config.toml
model = "image VAE"
dataset = "rendered scenes of coloured solids on a plain floor"
train_examples = 48750
image_size = 48
crop_scale_min = 0.8
horizontal_flip = false
translate = 0.06
color_jitter = 0.2
bottleneck = "kl"
downsampling_factor = 8
encoder_arch = "vgg"
encoder_norm = "batchnorm"
encoder_activation = "relu"
encoder_depths = [6, 6, 6]
encoder_kernel_size = 3
encoder_stem = "single"
encoder_widths = [64, 128, 256]
encoder_downsampling = "max"
loss = "l1"
latent_channels = 4
decoder_norm = "batchnorm"
decoder_activation = "mish"
decoder_widths = [64, 64, 128, 256]
decoder_blocks_per_level = 3
decoder_block = "plain"
decoder_attention = false
decoder_upsampling = "nearest_conv"
kl_weight = 0.1
init = "lecun_normal"
optimizer = "muon"
muon_scale = "original"
learning_rate = 0.021
momentum = 0.95
nesterov = true
orthogonalizer = "newton_schulz_5"
adamw_lr_other_params = 0.001
max_grad_norm = 3.0
max_steps = 6200
batch_size = 128
epochs = 16.3
lr_schedule = "cosine"
final_lr_fraction = 0.01
warmup_steps = 620
weight_decay = 0.02
adamw_weight_decay_other_params = 0.01
Rows from block 4 of the decoder, named by matrix and row number. Each number is 128 + 32 x the weight over its row's rms, rounded and kept within 0 to 255. All counts start at 0. Numbers have three digits each. After the name is the row's rms in percent of the matrix's.
# conv: 3x3 conv (decoder.decb.0.2.conv.weight, 128x128x3x3), inputs 108-119, a 3x3 kernel for each
conv.2 096:152104163104090147111090099102161132103165160093163152115093153138144135156102127152125098123150147084106132135114125173158116135087119093145147095174146114150150116112085146133114095157098139120129108089093104104089139144101106137117110127098107146134107152132120086080091144093100186174098131118132079144070080082127096105
conv.3 100:140168127158120151118137148137180142145163104115142101151146154087091072115139099140103109108095115126143123103131095074146146114141137171160103124137104078129096113135147114149088040143093131160147110127116152151136125160161112113069146130153073124173091169192084099156130130148169109164154152165105123066125113136129112146
conv.4 110:117107110132141132095129120148163120158158114119165120127087137141173147165132113138121151120139143112105139104089055103121060110112104126114144148152146117160111129093104127119169140090111129122150118124139113110130140093063184121056181166068100109132149190096115131056103108099142139080145175099157148142123182111114130130
conv.5 096:162126102150097128119119144145135125092108110121119125064108077146100131164134129121147167134148145122108143132086144084186103107144097172139159128117116107140101147186098100067138131066097138136140127120155156141141096079119176135123134116103068166091146139167106084116076148063119127104122122102098119205092171080095124124
conv.6 096:124099151079104164101116122107148139100146120111173152140151136141106132159174117044091083095139118096137120166150123131110107168131130077087128066086116182251203102094088088104121101179123154167179147148135152154131182111119127041103198114176112153138110065114172147138124145174121138162143174121135117151093102087109100089
conv.7 103:121122135133105133128083121099157121136152131107122095112173154156162128146110113092084115121127131117103148132119091176131000121171084158112132175153149124144122106115115147098129164224112137104129156121143141100140158098069195185205124084180154096114131114096121072149158146130123158127136148137093124131133191107124191143
conv.8 098:142107169119073142135076124123129121130110119154146111051121131077161182105175120131126106141138110113105110094180194101194196077145180103151130108119173084128124123129178074105131163112077138145135127127129130154172187183111186167083130126126055161147105232161068122125112202164171215154110117130112080133118069134104101143
conv.9 085:108122145127129160109126162064141148075181142090109091152124160116123090098139143126148125140156139131148142106121121106113083117090111101135142095123141146136165116133117092091123161150171151144135123140127103103094182159124211176095105131074132157164213157134162157147140157096164165090115121100196144122176159123186123151
conv.10 097:113102104109119152124179150108146158111138137140134117152111151173138162141066103148139074112118113100099098131105046058086114125175178103136123061086115128120107100140163138138135181094132158163174188160156067111173083127110065132114135165139149186156111141124062136116173201149116131176113174137115161164149152144108074081
conv.11 094:161103103143120121127120127090152141135048149152062099169186114133108141108096107163134105159130145123135131124101140157143164200096122138140063076162105114153159154161117111135136124168140127125120125105126125141169143086069108131095097136130133121071153090107170147149186098089152209126108097136207156083154095094138143153
conv.12 105:102134135109132123142171132113159143138088166146115104101134108105124101125101149131115137129140126137119114087142137153156125113102144146111110136128123166092103151164140158141098163088145130115119158128127164141101100117133112203097117087162169088105165133161061105129094150111032122168163201099107105117102130141131150167
conv.13 091:145131120132093088144129108137142117195169127141169136139067133158146185137162150093108123063102116100120119105083078140108100101109153093119193062111155000045092108108107122163152072118113157144149119126131165186165152150163150138127192167122132146182138127193083118150115135115093111153103071142134132133093121136128078112
conv.14 110:090125173083135149114102144133172156144151077122119113128120100161099129119095149114113169113130138151120110172062063131002111085092198106152134160142132136124139083060158169128125146093096125129136117117142147155146210159094193154072151078098111174143126162129093089059147172179148147150172152099100198133129200113157126075
conv.15 090:096112110087094084192197127127129144123116176107138171156159153169205167115147112100120128133193198149173144162145154147125141145145127202193156109115103106079133103141108107139097116125109081070085154169145123133099100117113148207143115139121121102125178163175126087125104059089133130134118130137100092100128104139159087112
conv.16 092:170154104129123109085109136103126118138140098161165126119134198099081136139101128128113137169141151139125098107129153148073122107092140121132122155120106154161121113070161131164108137117107076092101099113099112115090092136097109177110187179120106124116140205136181173160114138173126097163173191127170152108122128171128160142
conv.17 097:147150167147152135155103125073122078114082062083112099109086150090157194138193115141137080150148111138129136123136099116116170057066129136133098143168120119144128144143075146230165156131096109113113109123089168138124087111151073100184140145127111098126192152133132162114102076069112179115141160133118126149159162134110165133
conv.18 086:134157091153124122109145133135149098072128111116140126122118168111135100101171116131127096113155145077106120179167218130093138164193154082129125129171139114183130072105156133242141083137091120134132132136143111114136105137131054143124126120063079103121142108117121163180110126161160157124150158126146145135215211165173128090
conv.19 106:107125151147163142121136130123158134113142154114130115068121069117105175099115145114126136114145135106134103091089085144145120142149150136154147139131132155159132165139105130130120155227135118123127127124130117137141072067015105177101145154073125110091072086129060057152102063049178125113117129113164137081101132116142103179
conv.20 097:172155114177132106175161136164124085135077099104103136173086095124109128137140112117146173124120127124138114122095131152150104097123134152129115144133134156145127167132144208212186078074120153137145139130152172149125125076167126119224171125170096113067111118142148115119182147185111162173150147095123123126182140093154151106
conv.21 098:134118171153160135180189159129137153125138144160143152090149191135205143114087081126108130113106138118105112079086127127106106040120089152141139087099111109179122151190150164084092145132185088112126116156120136129119049096196090084181141092161166160188047150122102102107134112080120134110151117171174099149117037113125112142
conv.22 102:107115087132109124093109101123062105102085109092111124152179135102186147186137128171143148162124069122114070122102129069107149086078055117146079081107131111148121130150103066133095099120103170167168124130145039064134159145157125210171155130141171161127199213135091157183169120117079153096125168110178132121115150146064135135
conv.23 097:127133098113132120115101147193138182035124193024142209111159163111121134099128102125129097177181109141178133139166109082136092117102104198154140148156119114166160128108034077110112095190075166158134133144119097118133115124121116119168113139124149118091204174140138119093091113150137100129133136133107116094152145119158106084
conv.24 095:137095136105064092128137088143114097151121116114135120082196127108186126131144138123130147156133104146135135135117137193088122139119089205170134159065089194178141103158102116172129159161149136158145145151142167156114153197116102165111099106155214163138225135114173118115180084180146126069138102139131125095220097159185126137
conv.25 088:175141145124133182154171117096103090121187160072118106126157136134115138126108161117089104135106110120092159068094058139176143114105109178123115136141084116136129107131111119222112145141138090144164128136143129165149188142121157146116078120115072154144082154164077125066156187113195165172120116104108126132160150127151096128
conv.26 099:147140136114121130106151199110138121120126133068100102094145083128149113112105064108112119119099095120126143074109122148124120108126164157125161161148108107116127131153078121117144124151114140159109128119120138139160124153196179128143141134079123176198079171204112085110114081080117128115118039105155166175100137108150112180
conv.27 108:133103129115131124130142109164106120140127127125119120182149204151132133149154167155136133122127120107118110120208127089124087123104174141146122120148129086113140098131160139114156105152090138153155118131132110117131070127113086144103107126077166056160153125167134134123109195057118123139144198157122127138123123150131108146
conv.28 105:126102110132139083108111065160156117153123133082105106165099161123085108147084105107106140134129126155141102080109162158176147152129145099156173120156118097068087088144191161133171103117149180158108164166130216151105075020146065090164117131135173035138134085150120054119157081121093154154104117156121125096128116120087191115
conv.29 104:174131083125112107122103155153129158123133130128140118130159082175127131150121133151121125151076097126089134102107164067163248114163179110129108163118095115087120163120159198044136126071141157137141113133171161162176094043153139164122117164112078064084094138074092159129112171155123193137112133118162076088134133104107085117
conv.30 100:109145194115140153086086135157128109100140086131122084134115157111104142130124153113134153111161165120153158110096109160129148198167113129110134133106148156105123129145178092169108143138146146135168133143169147139172105067136133074192101160193130075076180108115187121160139113151102125136088141194090173148067110207085231194
conv.31 100:171140141130146150090096136134104163141124161116101127116155126097112128110084113145149163080125124091155141115116129098056217118084106136152128139103123142083131146106186140034135180070137095112129109088135119122149073116088106135145139185149099093157087125129117146095180107210166175117145133076117135100146126117169142133
conv.32 103:118093130113100153134115119113113153094106135091134127117144117074131120104068153091137168130146130130144125076123113187158122143187122139099078138140131164123114114160092128159116078094157148142152110102124142156128098137110131139097171056138091151143151217124158078116092028106167145148120150154151136112158106155156150192
conv.33 105:079133085124154102146143158136070087157127163169144136073107119098119141110076129164142125119096108122149138167179135141115155148168099165103080127103125102076074130129143181184109180110137127125133136122129133137140120116121116133150107119154138115105129131189160088128178160118138105099068037095151165141120132134073065120
conv.34 107:113123081096124154110110167101077125100122101121118125087141177083087166131108109131135092107139114128147125157112136123094123116119136159112090168131104134146103122181157174113130138138131127113142141135151125132148144150156196155142118096077160101175119085186180114096187136141153120117114102178123130156102128122158133153
conv.35 092:095104092113127088084081070067096113110117140165175175094204107096142091112184107177158135159142123148090090111119126137119131131128123194247172186217190057054045179118120168136141184114133168188163145156133137132101134138095136135117105128120131164099138158111109157093159147087125120116124130124118100156107081128109092135
conv.36 098:133147141144169124123165139135140109144141102119130097138108144127127157117108105135143124142147134144132128144074130118098142113126086174126111134111122165124153120135146087154193126109142130132116131108099173144112105092114107137165081129194150094095162117140223088135157131172160136075117110117152090127187127104163085115
conv.37 109:152124063117130116149138137105140114127157135117132137071115158103192143084174076116104141104133147112111158124142164112128149090099137174169153098149124101113128133072079107130116124182089110096115137132123153140125055140163104160162077145104104135121122124106049141116153107156143101145130063111128089118138122093156118115
conv.38 101:165187100107130128135120083157095070188082102134106117176134105141102112114101129129088112146130162121141182086103097099183103124143099126111110169140168106142156144151111158161170118145155123126131118108120099112133116145156110120094118151135123080115161110059175134161152093156081102084135127145098109139110108144067079149
conv.39 104:135131153148154141175177142119148163139167124155170150160144072142047114127139164135128119139142130166183170104159160158121135093119133181137154163124105122141124125168092115087102133119122206193231172182220226203205142189124142104089151148106099146098129155138142146159145105159100091175138184100138125114070082123050071149
conv.40 095:110130125139185110119115119143182133107119145098111137135065160176127112148110143104147109111137111121120113130123126111093132172165151121116110185172140150145147156144158171179106163170169132126127111135150141138126125099049149186143137136138144055172119116119089096138107215230121203109176168156105123102106075121095092106
conv.41 105:094127094111124108088119103141144118135150122126121122092119132127188135152168135117134118153139114134136110138212196092101119124095032181179167146140157148143099127103096136190087166251145138158113152152117128138113162166126158146127098129145072047145074008119113010088137104161104170123126129075102117160128167166118168144
conv.42 085:157160170152150151255232200130126150176161174159134147143158147140174172072077086171201204120159161120143161139140144130088121109141156194181122172174134187216193121130163142136144107101128143175151132160142125151128123128128108150127155166099162156143168140138149137109155127111142139148145120128103098105125115151109063083
conv.43 105:132147148094134117120101080145148124128115097117135145143101132204133173175100120177163164134127129116104123137121094138062128163161134112151178133150185104146144139094051206106060152119080148123149154117146148127152205106155183100219105083148100135110229153057186158101103140068112140083097115160118115103111190148140086131
conv.44 097:153161158106123106109102093153128154157124114120132101140118126124131125163100125096119132116162168118115140132058126141096145180170146186154175121146143144136146082056126086089104099110113147118106144148153115113121174177165135166106100149174138166138099094095088095138130099115116128125127161140148193158117151129097111109
conv.45 108:154127120138124118113127101147119096163111096176123131107170034139167144155180124150148154125114128125117149059135120125151148145129157118095153103147155098149150112121155070047115068070151129150150097133140095135123148233118081121111113163145151120154220109099237120119115056147150062162128100152152157179119086115105075111
conv.46 090:180142165134095186153149171081135117089112101116116137144201154145057110155101152117093095117124148150125117069094095244162106181200132088119121105090115106111103138112122105143154180180135156152140130119142122121118199131049140129104124140155133124116131169200116141134127091154137099143186165134112131145112136084192191085
conv.47 098:148155135164134136141119149121153179166142155123121111128106090124110155122131110165117111135132138119147150126118188171153146153176082123156185129140121160139121162154103128129081074147104126136102131119109175138151123089136140161178133129166181123111119121218084097113113079115141107090132072085137082135108101095136116118
conv.48 100:079107145136118131147123101117158175139199197154168137142174082108155116104154146095138166098122188140133149119122110097143106145119127000116200091152178110120138132172096180154087194150124137145128152145145138145135098088132102110129102150148121089121107145139082162105109160079114122136111106120147098058172151145167171151
conv.49 093:199199147124157079016066075166147154079095122114114121112102120058081113158178159141082067152160198197212240123129103097107109117117127133135142079097082102097054107107097129154156127178141075060069077067088105085083138176125143135123109117120143129124129151124129110110147147149118151113125150130108123108112143142086135127
conv.50 100:111081108115133146120127122105112134108163159125164134091112089157103091153150091124132112095118119064104120091147172122199153148182093141143141059066137095097121098134131094101088139170169135163184130145113166169095040137078104149124100139154118137107138151144073084101079141097134202127108121108058125089101077150143121154
conv.51 115:129102105122121114118125108138071086159102126117100128036220118149222167116222083113128155149133139140131112096147149084089139145150096158144121116142128161113127128111137136145077151156092142129135106105130117123119056172135076228084079167101052161110102129148135220123102204164098067189069142134138137152160168142182162121
conv.52 108:108145096127118136154164208100138133086139100124110139088139137083143132088139159157126131134114143143114145119116148152149132123127105120151164133112148128111113063176152132049156117126135138132103154118110137139117108167171113179127100126154099153154099255197063168169171161139123063150113097119153106123127109092141110110
conv.53 092:136107117161125111139156107122122164134125175141144137093175097106143102100084137147084085128115164083095147093126137096195144101158142092129200100104141130164174150132138110083126158105168154125125160135152169147123075122049109155076066156168095134099111159113083157080074158130111191171108127107164101125141105118111107147
conv.54 104:143120146153116143122113144140096073138146109147140129148123176163123134156147160107125095128147111115149090113103136102105139178136116196131162176118113156103099108112157081046116143129138113129155139129149147122129112048109151097113148144166137129124106114075082074150106195103113104081169171082090102085131136127128135115
conv.55 093:114131164117119126066121127114165126128167148126164131125100097120167134139146104171150127155152128141132125150112093177109087138124141189176135192179112122074082126122146157139138155141124105142108116137074158145102110090071131103106132153156158169146162106090143078140109132128102106115124103116211180189194155189187067142
conv.56 096:119127098201184100147154134120137106123117137109094122122145161133152114090068100154249251089155163087099137141136100139139110164181179138096094205176199209242191143139125125136130108146097130145123095114131122151160164140162155090112190174169136151143097113126099117146131166155111109119173133140162165159132138106126106123